A small image embedding model, trained from scratch.
Data: trained on gratings and oriented noise at many angles and scales, 395000 training examples, 15.3 epochs.
Rows from block 3 of a small image embedding model, named by matrix and row number. Rows with one number belong to one channel. Each number is 500 + 25 x the weight over its row's rms, rounded and kept within 0 to 999. All counts start at 0. Numbers have three digits each.
After each channel's rows are labels from the 100 images, of 14848, where the channel reaches its highest value: "top examples" is what is common among them. Only what is clearly more common there than usual is listed. The data: gratings and oriented noise at many angles and scales. In brackets: how many of the 100, against the usual share in percent.
# convs0: first 3x3 conv (model.blocks.3.convs.0.weight, 64x64x3x3, each kernel summed), inputs 0-63
# convs1: second 3x3 conv (model.blocks.3.convs.1.weight, 64x64x3x3, transposed, each kernel summed), outputs 0-63

convs0.52:470508480507469483530536485524502503508532502497472492520483500523495462469495520513514526526489533476486514508495526516513483523514570538497511479478494467537505470515521433476471530482485558
convs1.52:489532486507488492537458516552525535463520525534530499502505553475481483484481533481486498518490526511488497509488449462504487532509527494539502501515509511461473500496500523509483455531517440
top examples: fine (98 vs 20.1); square grating (52 vs 16.6); stripes at 0 degrees (42 vs 8.5)

convs0.3:550506518487496485510524512506508468513508468507465488500509507495495501479524489500490516500478448533439509468497439492491466514533502492495506452512519524477472518517542566483494469535504469
convs1.3:464555497482465502509465513528511482471516499500486486535474455526506508482518539474509501512473531516455520506451548514494485515462544552496498524508490493545507511516479465494470517494509502
top examples: coloured (94 vs 49.8); fine (82 vs 20.1); square grating (48 vs 16.6); angle: stripes at 15 degrees (26 vs 8.1)

convs0.20:469504482499485509473488454493489524516473513487488494535496507522467458507463523477518459486528431488461481506492441518528522547505488504487496503482488500499476454492464497516494541485542507
convs1.20:513540521545499501466476457527473522545476551525475528521509443494504500495510531533462489514547484494509506474440497486498509519510518502462491494470482507497491529520470492506508478504529473
top examples: fine (91 vs 20.1); square grating (52 vs 16.6); dashes (38 vs 16.9)

convs0.62:496514458480550504530480493487552463513482508546470517485456481480503515494514484482501486541489502505518530543531523481511472504503492502485499479470454521529505482551496525454515516478546504
convs1.62:481546508491531486493504509541531505507468485514537475499484469542485518535492497557536499492493545493563543518536475535502528507492490505510495493510493489479500475452523471478525513488539499
top examples: coloured (93 vs 49.8); dashes (47 vs 16.9); square grating (45 vs 16.6)

convs0.34:477506512534480526501479508513514505502512500444526571458504493501531545486543484517492477487492475498551507530486497458498485474502496483471481503510527464448514456525475505532525521507489494
convs1.34:519463475447527479502544496495489473500479490520527474500551511504493482453473482493509465501485484481527521530479451445540480512510545487523519479458519502505464505516514502498542503482495504
top examples: coloured (92 vs 49.8); scale: very fine (49 vs 19.6); dashes (46 vs 16.9); stripes at 165 degrees (38 vs 8.3)

convs0.57:511434499453512512484472512467513492514473535493461501491517482513527506524506519549493471478522504465439472494534485516497511432504478504514505490528493547509496509484468540507483497481498500
convs1.57:505501462525513473463536473493484472495502422496442477522500459483499494499535487474506455464515526519502494506502519519474488479534487489531497502531498441509500479533499462488496512494469507
top examples: coloured (100 vs 49.8); very fine (79 vs 19.6); kind: dashes (42 vs 16.9); stripes at 135 degrees (35 vs 8.5)

convs0.0:527522496488493436524536521534482486482483517484468459502480524476490467484518492479507520507477507523480495458484515485479460496514530551524514518446502493498446494542466473478522496473510512
convs1.0:475549497500499507511506492518483461563543533510502510513486478490469485505499476487518496484544472493485487463519487544515505506505543486425485488513491486509524432491474520492469502514507486
top examples: fine (50 vs 20.1); square grating (47 vs 16.6); stripes at 90 degrees (41 vs 8.4)

convs0.10:532487525503479472485478512519536499498490493440533454507496453482495482504528505502530496509475502468522490489522511498493503521512503490507443543473560517439488490513442508497501511488531523
convs1.10:520536513499504492495497483536556472524486491525489528531466494497525495511517548459488523515496516516426515490485484486507509534509496501495508518485478501542476563510468524469502470548518500
top examples: fine (98 vs 20.1); coloured (75 vs 49.8); square grating (54 vs 16.6)

convs0.18:461509499516461507486502461562494493505510475453482499511524496500473503515512489464489472525499463476496483509439498520497515474535509526539528505517495447493505546518481521518485480495448468
convs1.18:509512508546452513475509513537513513515504530545481494542461452504493520520528553530503517562506478540509508505525530497507496478489499505475535502465492497537483511483464489508489480502504547
top examples: fine (93 vs 20.1); square grating (47 vs 16.6); stripes at 75 degrees (39 vs 8.5)